From a checkpoint of a small CTC image transcriber: depths [7, 7], trained on numbers of one to four digits printed on busy colour backdrops.
Rows from block 4 of a small CTC image transcriber, named by matrix and row number. Rows with one number belong to one neuron. Each number is 50 + 10 x the weight over its row's rms, rounded and kept within 0 to 99. All counts start at 0.
After each neuron's rows are labels from the 100 images, of 14976, where the neuron reaches its highest value: "strongest on" is what is common among them; "colour at peak" is the nearest of a few named colours to the mean colour under the peak. Only what is clearly more common there than usual is listed. The data: numbers of one to four digits printed on busy colour backdrops.
# fc1: MLP up (model.blocks.4.mlp.fc1.weight, 384x64), inputs 0-63
# fc2: MLP down (model.blocks.4.mlp.fc2.weight, 64x384, transposed), outputs 0-63

fc1.357:63 68 58 54 34 53 51 63 67 51 40 63 38 49 54 69 55 48 52 46 53 70 54 46 36 44 66 65 58 49 39 50 58 38 43 63 41 66 60 46 42 69 35 45 45 51 47 42 31 55 61 52 53 42 43 42 47 51 34 62 51 43 58 54
fc2.357:65 56 53 33 44 67 53 47 43 39 48 43 53 38 57 26 36 47 50 55 43 56 40 42 44 55 38 62 32 47 40 44 56 50 29 37 42 64 42 49 40 60 65 45 43 60 54 69 49 47 59 54 40 42 50 51 39 44 51 47 49 39 26 42
strongest on: length: one; orange ink; last digit: 0; first digit: 0
colour at peak: brown

fc1.332:55 43 45 40 48 71 38 44 48 54 47 60 46 39 53 62 62 47 48 47 53 61 55 49 51 81 56 67 57 50 53 43 54 47 46 32 56 38 61 32 47 43 47 54 57 53 55 69 23 52 43 71 47 51 49 46 54 42 62 48 42 59 37 56
fc2.332:35 44 38 39 53 44 62 69 41 59 60 54 56 41 61 32 44 58 55 46 57 51 53 53 61 39 40 59 47 37 44 61 67 42 52 51 49 39 61 54 46 57 37 51 42 32 61 44 56 47 39 41 33 70 63 57 38 47 37 35 64 36 49 58
strongest on: the digit 7; first digit: 7; orange ink; pink ink
colour at peak: brown

fc1.25:42 42 73 47 56 47 29 55 59 62 44 41 45 32 60 40 44 55 63 46 41 26 51 50 64 57 65 54 61 64 50 52 46 58 34 55 55 40 52 51 43 50 54 52 38 44 45 49 47 54 59 61 35 36 54 63 40 59 64 47 54 43 53 26
fc2.25:50 72 45 56 43 44 46 54 56 59 47 55 51 45 74 36 46 35 51 42 47 70 69 52 77 67 64 45 53 43 45 58 50 37 50 53 54 42 50 36 47 46 58 49 47 51 49 28 65 54 51 63 51 39 59 58 64 51 57 51 35 54 43 41
strongest on: length: three; the digit 7
colour at peak: grey

fc1.303:63 67 62 43 64 53 36 50 47 41 51 56 50 40 44 42 59 44 48 59 61 57 22 49 51 35 46 28 53 35 56 35 71 64 54 45 30 53 48 48 48 49 66 59 65 57 63 46 61 36 47 50 59 50 51 50 52 50 47 50 42 42 50 36
fc2.303:52 40 52 45 45 56 77 47 56 35 56 31 61 64 35 50 58 68 49 48 64 42 38 40 49 42 62 55 52 74 58 53 62 53 60 42 63 58 56 54 44 49 41 52 52 65 39 56 72 63 52 47 64 55 57 57 43 56 52 47 48 64 61 43
strongest on: the digit 6; first digit: 4
colour at peak: brown

fc1.376:52 54 52 38 56 72 52 53 49 51 56 61 47 41 38 42 48 54 54 45 47 54 46 63 40 41 65 51 60 40 46 42 54 67 59 61 37 37 56 55 43 55 43 60 55 49 61 31 67 44 74 75 43 52 50 33 55 65 36 44 36 53 58 44
fc2.376:68 37 59 61 45 38 57 57 43 55 55 49 65 39 50 60 47 49 50 48 48 42 37 36 54 51 49 38 24 55 50 34 44 37 58 37 32 42 46 44 59 43 50 48 51 60 42 46 67 64 63 32 58 59 38 48 63 60 63 37 59 40 47 44
strongest on: length: two; last digit: 9; first digit: 9
colour at peak: brown

fc1.49:47 50 59 53 43 54 46 55 52 53 43 32 67 53 56 35 36 47 67 35 39 57 58 30 53 67 38 56 62 65 63 75 37 46 51 53 56 55 43 56 42 53 34 58 50 40 40 44 53 40 58 57 31 57 51 38 40 50 58 40 65 46 42 47
fc2.49:38 56 46 46 36 37 57 37 57 44 51 67 48 32 70 58 38 50 59 51 55 67 38 61 52 73 59 58 58 44 58 63 58 39 47 54 36 56 49 55 62 53 36 48 61 60 41 36 46 49 51 62 69 58 49 46 46 43 55 43 50 47 71 55
strongest on: length: four
colour at peak: grey

fc1.77:47 54 45 44 61 33 43 46 35 53 37 57 55 59 62 60 57 50 78 56 48 58 48 40 48 70 56 47 65 57 55 46 61 47 55 64 47 58 48 55 43 56 41 57 50 55 38 45 57 41 47 23 39 53 40 54 42 53 61 57 56 68 43 26
fc2.77:48 62 66 45 57 42 57 56 40 44 52 49 59 49 40 66 48 60 41 37 51 28 43 53 40 56 38 43 61 38 44 64 81 49 58 62 55 50 54 57 49 53 56 64 48 46 55 33 54 61 36 51 52 40 63 49 51 54 68 68 49 34 61 53
strongest on: length: one
colour at peak: grey

fc1.286:46 46 58 40 56 39 52 58 52 56 54 43 44 55 49 39 46 60 65 44 63 53 42 67 31 49 51 43 59 34 47 49 61 42 68 54 42 40 35 45 41 65 74 55 64 57 38 20 55 39 62 51 55 59 54 50 53 41 43 51 63 49 58 41
fc2.286:59 44 27 60 33 54 59 23 45 63 52 48 59 55 45 63 47 51 35 58 45 40 39 45 46 52 65 30 29 52 48 56 48 51 60 38 52 48 49 48 41 43 39 34 50 57 56 47 49 66 46 54 58 51 48 51 53 68 66 51 65 45 65 47
strongest on: first digit: 7; last digit: 2
colour at peak: brown

fc1.367:58 55 35 54 58 59 49 58 45 57 38 52 56 70 55 56 41 48 50 44 75 45 45 66 66 52 47 24 62 48 42 46 62 47 65 41 58 34 48 56 35 35 47 38 65 40 52 55 48 35 54 54 60 51 47 64 56 46 50 60 67 46 42 55
fc2.367:50 61 54 69 36 43 58 41 54 53 42 46 20 51 22 51 41 58 53 59 51 39 53 57 46 39 37 52 46 50 41 62 44 56 65 44 54 55 59 43 30 58 58 47 44 39 57 48 56 48 43 27 50 57 59 51 60 37 54 43 64 42 42 54
strongest on: yellow ink
colour at peak: brown

fc1.4:48 47 43 55 57 41 61 55 49 45 41 60 58 47 40 54 53 66 67 53 34 36 53 46 49 40 55 53 48 34 59 31 47 40 32 46 39 38 51 59 44 35 58 56 29 53 42 41 31 64 49 44 68 71 45 54 53 38 44 31 53 51 54 43
fc2.4:52 45 43 56 62 51 38 41 61 61 41 56 41 44 54 54 46 33 59 42 64 41 60 61 47 47 43 74 43 74 58 56 49 57 54 40 63 49 66 44 61 61 63 55 47 57 52 57 25 38 56 48 52 48 49 43 30 67 54 39 44 51 56 40
strongest on: the digit 7
colour at peak: white

fc1.352:56 40 55 50 36 45 65 61 44 49 55 36 66 62 62 46 46 42 43 64 45 57 60 39 42 67 50 61 58 37 38 57 47 39 65 52 43 58 62 62 75 41 38 57 42 50 56 55 52 67 51 44 39 45 47 47 36 36 64 36 64 55 62 49
fc2.352:53 35 59 46 51 49 43 65 44 49 52 44 48 30 61 41 40 54 57 57 53 64 46 36 43 52 47 48 62 45 51 51 50 51 46 57 48 65 20 45 18 52 59 68 45 51 48 42 43 66 46 36 48 40 67 57 47 45 57 61 51 47 63 40
strongest on: length: three; the digit 5; last digit: 5
colour at peak: brown

fc1.213:35 74 50 46 41 60 50 42 38 55 49 42 28 34 50 51 44 54 51 42 47 55 46 44 54 55 52 44 68 67 46 63 57 46 56 44 36 44 48 56 53 45 36 54 47 38 74 52 51 38 28 40 62 66 63 55 66 47 47 48 48 45 54 65
fc2.213:47 49 48 57 61 51 43 63 37 43 40 68 59 35 61 40 61 56 40 33 49 42 61 54 48 59 48 43 42 68 58 64 64 41 48 56 56 77 52 46 60 58 50 60 53 41 50 63 49 40 43 51 67 58 50 35 34 43 50 43 51 26 49 56
strongest on: on a plate
colour at peak: pink; white

fc1.52:35 65 50 53 62 54 54 69 45 66 47 54 50 56 44 49 51 55 65 43 43 41 68 47 50 62 32 56 72 36 42 36 67 53 52 51 41 43 49 66 48 66 43 42 43 35 52 43 42 45 41 59 80 52 48 45 58 43 49 53 58 44 46 54
fc2.52:57 40 45 54 45 42 42 67 74 31 33 57 47 42 42 53 49 46 47 48 44 40 49 46 55 49 33 37 44 51 38 54 46 72 69 48 54 52 63 61 50 66 38 59 30 63 41 60 45 67 37 40 59 54 58 55 57 53 50 61 56 40 45 53
strongest on: on a plate; length: four; red ink
colour at peak: pink

fc1.265:51 50 51 61 48 19 65 42 55 70 40 57 64 65 43 60 52 61 44 37 58 56 43 36 42 57 61 46 58 45 61 56 53 45 48 51 59 41 57 53 53 66 41 42 39 42 59 67 45 52 60 58 42 64 32 38 50 49 28 54 57 46 52 60
fc2.265:68 40 57 52 42 67 57 43 61 56 59 58 51 50 44 64 62 46 40 40 55 52 51 40 37 39 60 41 55 57 57 41 47 52 42 39 31 69 36 39 61 43 55 54 60 50 62 45 64 70 57 63 34 54 57 39 51 63 67 49 60 47 63 47
strongest on: length: one; the digit 7; first digit: 7; last digit: 7
colour at peak: brown; black

fc1.72:64 37 63 49 42 49 52 64 39 65 46 45 42 61 59 38 53 63 56 35 48 60 50 41 39 63 30 64 56 44 33 70 49 33 38 38 42 47 40 47 64 59 47 56 51 60 50 55 54 62 54 53 57 36 35 46 38 40 37 54 55 40 57 55
fc2.72:53 61 58 31 50 59 50 43 33 61 38 38 51 37 42 54 36 61 58 55 59 62 32 46 43 50 68 53 43 40 63 62 44 51 42 44 50 61 35 51 46 36 35 54 64 63 60 40 56 52 31 53 49 60 45 41 51 42 44 53 52 44 65 71
strongest on: yellow ink
colour at peak: brown; black

fc1.241:75 51 61 51 48 44 46 58 46 56 56 44 48 31 53 36 43 49 58 57 57 61 53 43 45 45 46 47 49 54 42 87 50 40 61 54 58 61 43 46 54 66 39 33 54 45 64 44 59 63 55 55 43 48 58 61 38 44 45 37 36 37 37 56
fc2.241:55 25 48 32 34 61 42 56 61 42 48 38 44 30 56 58 44 56 50 47 52 47 64 57 57 46 79 54 56 48 52 54 32 41 39 61 33 37 55 46 47 49 47 56 52 50 48 63 34 41 42 48 65 48 60 53 50 47 39 69 58 50 61 44
strongest on: length: three; the digit 9; white ink; yellow ink
colour at peak: black

fc1.200:58 60 59 50 62 33 45 59 46 44 57 35 41 49 41 60 46 48 77 40 51 38 45 47 34 38 51 51 57 44 45 49 45 45 48 42 53 48 32 36 58 40 45 58 53 54 33 66 56 42 52 37 34 37 68 58 64 53 37 49 60 60 67 40
fc2.200:41 55 53 50 47 40 43 42 67 52 48 61 54 45 38 55 66 48 44 60 47 53 47 50 45 56 54 48 42 40 66 50 55 41 22 36 50 48 60 54 40 76 55 58 22 47 55 38 54 38 37 67 63 30 42 48 53 47 52 43 45 55 59 45
strongest on: length: three; green ink
colour at peak: grey

fc1.217:49 41 52 35 51 64 39 40 59 55 69 58 50 58 63 42 54 61 50 47 45 41 38 33 53 42 56 59 49 56 76 55 41 45 53 66 43 28 45 49 58 49 45 66 54 42 57 49 66 51 59 38 42 50 66 48 34 46 60 48 43 35 33 41
fc2.217:51 54 43 45 61 64 67 57 63 45 60 53 40 26 48 57 58 70 53 32 52 56 53 52 53 58 68 52 53 37 49 58 40 45 56 59 64 53 44 59 35 31 57 35 53 70 47 36 35 50 40 42 63 55 56 58 55 50 54 55 37 55 61 43
strongest on: first digit: 7
colour at peak: grey

fc1.69:53 52 36 48 55 56 59 56 66 52 59 49 49 55 43 47 45 39 54 46 67 64 53 54 52 42 71 34 65 38 55 68 50 40 48 52 47 43 71 52 37 57 50 27 65 45 68 64 33 51 43 47 37 64 60 54 70 47 52 48 48 43 56 56
fc2.69:39 56 59 43 45 64 54 46 41 36 63 45 32 45 57 37 43 42 57 51 51 25 61 46 35 38 46 58 56 57 46 58 55 59 58 35 51 54 61 39 52 55 52 59 52 51 44 61 51 36 38 33 49 55 59 70 41 63 40 55 54 37 62 29
strongest on: the digit 6; the digit 8; yellow ink
colour at peak: brown

fc1.377:33 56 44 52 55 62 44 49 52 51 60 50 39 53 47 46 47 62 78 43 45 41 55 42 55 56 57 52 66 56 47 47 70 63 36 69 33 63 51 60 45 57 34 52 56 45 51 34 25 51 39 48 56 67 56 57 52 49 36 51 45 50 45 63
fc2.377:55 36 33 44 52 46 48 68 51 36 53 46 61 47 49 50 48 20 57 49 44 36 46 52 48 63 55 47 30 50 63 62 52 55 57 38 51 48 57 59 61 56 32 56 53 46 44 68 59 32 49 76 55 59 37 46 60 54 46 51 52 44 35 44
strongest on: on a plate
colour at peak: white

fc1.165:51 60 44 30 32 43 54 50 58 32 49 50 42 37 50 59 58 49 62 68 30 22 53 36 52 38 57 60 56 49 74 52 40 42 53 44 39 42 50 52 56 51 56 61 51 41 51 49 50 57 58 61 38 38 55 58 54 55 69 40 52 49 38 49
fc2.165:49 64 61 73 43 63 72 35 43 60 66 33 45 41 33 58 50 43 44 57 41 53 55 46 48 59 48 56 45 53 31 40 48 61 32 46 55 51 51 46 41 53 58 52 69 45 48 57 41 65 39 35 43 50 66 51 54 39 62 61 58 51 52 55
strongest on: the digit 1; first digit: 1; last digit: 1; first digit: 7
colour at peak: grey

fc1.238:40 58 39 44 47 52 53 45 43 56 36 44 57 57 43 50 57 57 55 41 49 56 56 66 39 53 65 72 52 43 62 48 70 53 51 48 24 48 41 51 46 55 46 60 43 47 41 49 41 60 42 31 81 55 43 34 37 65 48 50 54 63 50 56
fc2.238:50 52 37 35 48 45 27 54 50 36 41 57 70 66 48 46 46 29 53 59 39 50 60 49 58 30 40 51 50 47 42 68 42 47 49 49 55 57 53 54 50 39 57 77 43 54 38 55 35 58 41 61 50 50 65 50 56 41 57 49 60 35 62 43
strongest on: on a plate; red ink
colour at peak: pink

fc1.29:44 42 27 44 49 46 49 46 41 56 55 51 35 62 45 56 51 48 51 43 40 45 42 45 41 54 66 41 40 41 58 18 52 36 58 43 39 40 30 43 59 34 52 45 60 53 48 49 52 47 41 61 59 43 31 46 46 35 40 74 48 50 44 56
fc2.29:34 55 57 38 37 58 51 53 70 43 51 61 63 66 58 48 49 47 35 58 53 38 44 43 57 57 42 48 64 65 49 56 59 55 50 48 56 58 58 68 59 55 46 68 48 45 42 28 49 51 33 53 78 46 57 40 56 43 46 51 49 39 53 29
strongest on: yellow ink
colour at peak: brown

fc1.258:33 60 49 50 28 56 31 65 50 51 54 62 58 55 37 57 40 38 47 59 55 49 55 42 36 42 26 45 62 59 43 42 45 40 65 33 52 62 50 49 48 71 58 54 49 49 63 54 41 53 50 47 47 42 36 43 55 66 56 30 42 42 43 56
fc2.258:22 59 65 54 58 57 39 55 56 53 50 61 48 40 76 63 64 72 61 43 50 56 46 50 68 55 53 40 57 57 56 74 67 50 64 53 48 65 60 60 45 54 55 53 51 45 56 64 53 46 56 46 50 59 48 55 47 47 38 53 44 35 54 53
strongest on: length: three
colour at peak: pink

fc1.64:47 62 49 51 42 48 43 46 31 66 50 61 39 58 42 57 52 61 60 51 45 56 44 62 46 64 53 64 35 58 37 53 50 55 38 56 49 62 36 54 66 39 47 55 57 51 62 50 50 38 48 69 72 59 57 49 63 65 26 58 47 61 65 49
fc2.64:40 44 42 61 47 47 45 44 43 44 41 41 74 50 49 48 40 61 29 51 69 58 55 41 28 53 53 56 44 35 53 56 56 49 56 48 42 45 37 47 46 47 40 59 34 62 32 55 50 49 54 42 58 41 33 28 62 42 65 49 36 38 48 63
strongest on: red ink
colour at peak: pink

fc1.34:58 33 49 70 31 52 59 51 52 42 70 61 49 49 56 38 51 41 61 57 63 43 58 44 53 48 52 40 58 39 60 58 49 43 49 39 57 46 29 68 38 41 48 45 53 43 63 62 48 42 56 64 67 40 33 61 51 51 41 69 44 59 58 42
fc2.34:40 57 55 47 51 48 39 30 48 46 41 32 52 61 39 49 54 61 59 61 35 57 42 42 43 52 51 63 37 52 58 74 66 54 57 32 47 64 46 37 51 47 35 68 48 50 52 56 52 40 59 38 68 56 33 44 57 51 49 48 30 61 45 54
strongest on: length: four; pink ink
colour at peak: brown

fc1.13:54 61 53 45 43 58 62 56 51 71 42 46 61 39 57 56 44 46 45 66 30 65 38 41 41 37 47 50 46 56 60 32 54 48 44 41 62 42 36 63 47 58 56 43 54 39 51 49 47 52 46 67 65 57 60 58 52 52 22 50 28 55 39 43
fc2.13:59 43 49 42 50 45 53 42 43 55 48 41 42 51 69 58 42 60 49 49 63 47 66 52 50 56 44 60 56 65 55 56 69 54 66 39 46 39 39 59 47 61 71 61 30 53 53 43 56 56 68 52 46 64 30 49 69 64 58 50 48 69 39 51
strongest on: yellow ink
colour at peak: brown

fc1.169:35 55 41 51 49 34 55 63 46 45 51 43 42 33 41 49 26 57 56 56 52 44 43 47 44 56 29 42 53 46 36 37 65 59 44 61 54 46 55 44 30 53 44 51 50 46 35 59 56 55 50 41 39 43 23 37 54 57 59 54 68 34 52 45
fc2.169:48 63 52 48 61 53 45 52 62 56 31 46 56 57 66 53 43 39 48 50 45 37 48 56 48 50 73 61 53 55 51 64 51 62 44 49 62 62 59 59 53 36 53 39 44 58 40 47 54 42 30 60 48 13 48 56 67 51 43 38 51 60 49 39
strongest on: red ink
colour at peak: grey

fc1.87:43 24 57 48 61 38 61 49 44 58 41 46 44 56 56 35 51 48 43 60 34 60 62 53 47 47 60 39 32 72 47 50 45 54 42 39 41 60 47 56 41 50 58 42 32 39 33 57 69 51 66 51 62 57 43 43 37 60 55 36 58 41 44 47
fc2.87:67 53 45 68 40 57 36 30 45 53 53 61 46 52 48 63 39 42 53 45 57 69 50 43 40 35 41 36 44 51 45 35 51 36 64 60 53 54 57 44 57 53 41 54 48 49 52 39 70 55 55 59 25 55 38 42 54 65 47 49 49 32 37 54
strongest on: the digit 0
colour at peak: brown

fc1.364:35 53 42 62 43 72 48 57 51 52 54 72 62 58 59 40 26 68 42 49 50 49 60 50 39 49 35 39 56 52 46 40 67 41 42 41 43 40 51 56 37 45 45 48 51 45 56 67 46 40 60 62 63 53 50 50 38 45 60 44 56 59 38 30
fc2.364:35 48 60 58 59 52 43 56 66 43 49 69 35 55 50 43 41 64 67 63 44 47 55 63 43 39 56 58 29 56 42 60 55 37 76 46 58 59 49 64 45 61 47 52 67 54 51 51 53 49 60 36 44 60 50 61 53 35 56 32 56 53 57 55
strongest on: length: three
colour at peak: brown

fc1.307:46 59 41 63 56 62 50 39 46 32 35 43 60 45 43 47 52 51 63 32 33 70 43 43 34 62 63 53 37 65 55 45 35 46 58 52 62 45 44 43 58 49 68 41 45 63 39 54 57 53 54 54 38 42 62 52 61 47 41 64 37 62 61 53
fc2.307:54 51 60 52 57 19 40 61 38 38 36 52 44 45 43 48 67 45 44 50 70 48 45 42 58 66 67 60 61 43 49 37 42 63 51 50 45 51 35 50 45 61 38 45 64 49 50 50 68 38 58 60 39 40 41 44 55 59 49 55 41 66 57 44
strongest on: length: four; the digit 6; the digit 0
colour at peak: grey

fc1.18:64 48 59 46 50 53 45 32 58 57 56 57 59 54 66 41 62 60 53 49 50 44 49 29 25 49 42 50 55 36 44 49 44 67 50 46 39 39 63 49 61 51 62 42 46 43 44 46 53 73 60 57 76 57 48 36 53 36 61 49 52 50 56 35
fc2.18:46 68 38 45 49 52 76 32 69 41 43 44 43 44 63 52 59 45 43 58 40 50 61 57 56 50 36 46 47 50 45 50 35 53 59 32 51 55 41 50 53 55 44 53 50 55 43 34 43 51 49 42 27 63 61 44 28 41 38 58 65 54 62 54
strongest on: length: four; serif; the digit 4
colour at peak: grey

fc1.209:47 50 45 73 46 50 54 48 64 58 34 53 56 59 57 45 43 37 45 37 52 55 56 54 66 67 56 52 59 49 55 51 51 50 58 37 74 54 38 52 38 52 45 43 30 51 43 56 49 38 60 46 47 69 35 32 55 50 42 60 48 35 44 74
fc2.209:57 47 61 50 41 66 70 32 45 46 41 37 48 40 51 36 69 61 41 61 48 44 48 47 41 61 43 33 47 65 34 53 38 62 38 62 35 63 61 54 47 48 61 46 50 51 45 35 62 68 51 51 44 47 49 31 39 56 62 45 47 54 56 58
strongest on: the digit 7; first digit: 7
colour at peak: pink

fc1.330:60 39 56 47 51 49 51 34 66 44 38 53 67 51 50 43 64 42 53 36 53 57 35 64 53 50 67 34 66 60 53 51 53 42 59 64 49 49 36 45 54 50 51 51 44 38 37 46 49 37 59 47 50 63 62 66 40 68 51 63 39 65 57 29
fc2.330:53 41 49 59 50 41 37 73 57 43 44 47 43 61 46 40 55 58 32 69 53 51 43 69 49 54 52 37 66 52 51 53 51 58 56 51 51 60 62 59 55 20 57 51 54 45 43 53 49 41 45 62 41 64 61 69 57 61 70 48 47 60 36 51
strongest on: last digit: 8; first digit: 8
colour at peak: grey

fc1.369:51 48 50 50 43 54 36 53 48 62 53 54 56 38 65 42 56 53 49 47 43 46 37 25 23 37 35 44 52 56 61 53 54 49 37 56 46 46 40 50 41 58 24 55 37 47 37 52 54 50 65 27 49 51 38 48 31 48 38 36 46 49 51 45
fc2.369:62 48 46 45 51 49 60 53 64 43 69 55 43 43 61 72 49 46 51 45 40 66 55 62 53 45 61 64 50 56 62 82 58 52 49 59 62 56 48 51 42 51 74 43 57 55 56 56 53 67 34 47 36 66 56 42 49 41 43 42 53 52 37 53
strongest on: the digit 0; the digit 1; last digit: 1; last digit: 0
colour at peak: grey

fc1.271:52 37 54 42 39 44 66 25 55 44 53 56 50 27 67 52 44 43 69 47 58 61 45 43 47 64 66 63 34 55 57 59 35 48 53 48 30 53 37 49 67 47 35 59 45 66 51 47 61 45 53 53 52 62 53 39 50 45 61 45 49 51 59 49
fc2.271:55 57 47 40 40 31 51 63 64 44 38 49 52 50 36 64 65 69 50 57 49 37 41 68 43 52 45 34 59 61 46 52 52 43 49 45 51 30 55 54 44 43 53 38 36 39 51 40 44 62 24 44 49 59 50 49 68 52 64 42 59 50 39 59
strongest on: length: two; brown ink; red ink
colour at peak: grey

fc1.273:52 71 46 60 55 56 51 45 33 67 45 42 53 35 64 50 53 53 66 46 56 42 51 26 29 42 53 56 47 38 64 61 55 49 46 38 43 43 50 55 43 37 38 49 58 42 49 48 46 65 60 54 43 50 41 41 52 31 64 36 53 38 60 66
fc2.273:53 62 35 43 50 50 52 54 40 60 47 47 34 30 58 57 49 61 44 53 52 54 69 56 59 56 33 55 46 59 51 47 47 46 24 66 56 51 42 33 49 54 57 35 44 54 52 40 31 49 37 43 51 75 51 59 36 49 41 41 43 63 61 47
strongest on: length: two; red ink; teal ink
colour at peak: red

fc1.75:53 31 64 42 42 48 50 56 44 51 62 63 51 48 41 47 46 48 60 58 36 46 30 71 57 46 40 50 64 44 60 46 37 55 53 39 34 45 39 55 50 58 62 51 47 46 74 62 51 46 54 41 66 60 56 43 28 49 36 51 39 47 47 71
fc2.75:26 48 47 49 64 37 50 51 52 39 47 65 45 57 67 41 30 54 59 40 55 54 38 59 58 58 31 59 51 45 52 34 65 68 57 51 57 49 49 66 48 42 47 51 42 52 53 48 42 60 29 64 33 51 49 44 51 41 67 43 53 51 54 65
strongest on: red ink
colour at peak: pink

fc1.233:50 38 39 56 49 39 49 39 58 40 29 36 43 49 60 52 65 41 60 40 63 57 32 31 48 58 50 55 38 51 64 44 49 31 44 53 48 48 31 54 59 48 52 50 64 57 36 64 43 51 53 41 29 64 69 57 52 38 44 43 56 48 50 46
fc2.233:73 48 59 44 53 52 46 61 51 47 37 40 54 47 35 61 61 58 46 33 50 52 50 60 57 64 53 45 56 51 47 60 53 58 49 39 66 51 54 50 62 49 52 29 22 57 68 52 61 48 44 50 53 43 29 43 48 58 54 33 43 73 48 43
strongest on: the digit 6; black ink; last digit: 6
colour at peak: grey

fc1.368:45 58 29 39 47 44 41 62 55 45 26 36 40 44 52 44 36 55 45 47 51 47 46 47 54 53 62 35 55 48 53 18 60 31 43 39 55 42 45 51 55 34 63 54 49 53 56 66 61 60 43 54 44 42 33 31 57 47 41 43 45 51 48 48
fc2.368:46 52 66 47 52 47 61 56 55 40 53 60 47 52 56 50 61 55 58 44 46 57 60 55 48 66 51 59 47 77 49 58 55 68 59 50 56 44 59 50 44 52 55 63 50 22 43 41 46 48 35 54 71 49 58 50 72 57 43 53 51 59 45 20
strongest on: yellow ink
colour at peak: brown

fc1.370:39 63 51 46 51 41 44 63 41 52 40 48 62 41 41 50 54 55 46 45 34 67 58 63 45 56 43 49 52 44 34 31 62 58 45 52 68 58 55 47 68 52 60 38 62 31 58 51 29 42 57 53 50 51 48 51 64 63 31 37 50 57 37 63
fc2.370:42 42 54 36 49 46 75 53 46 30 56 53 56 32 70 56 46 61 34 50 59 50 50 50 46 59 36 41 34 35 48 72 60 47 54 46 44 25 47 58 42 51 62 42 47 45 47 58 49 52 51 42 47 59 40 56 66 37 50 45 44 43 63 47
strongest on: the digit 1; first digit: 1; last digit: 1; ink: black
colour at peak: pink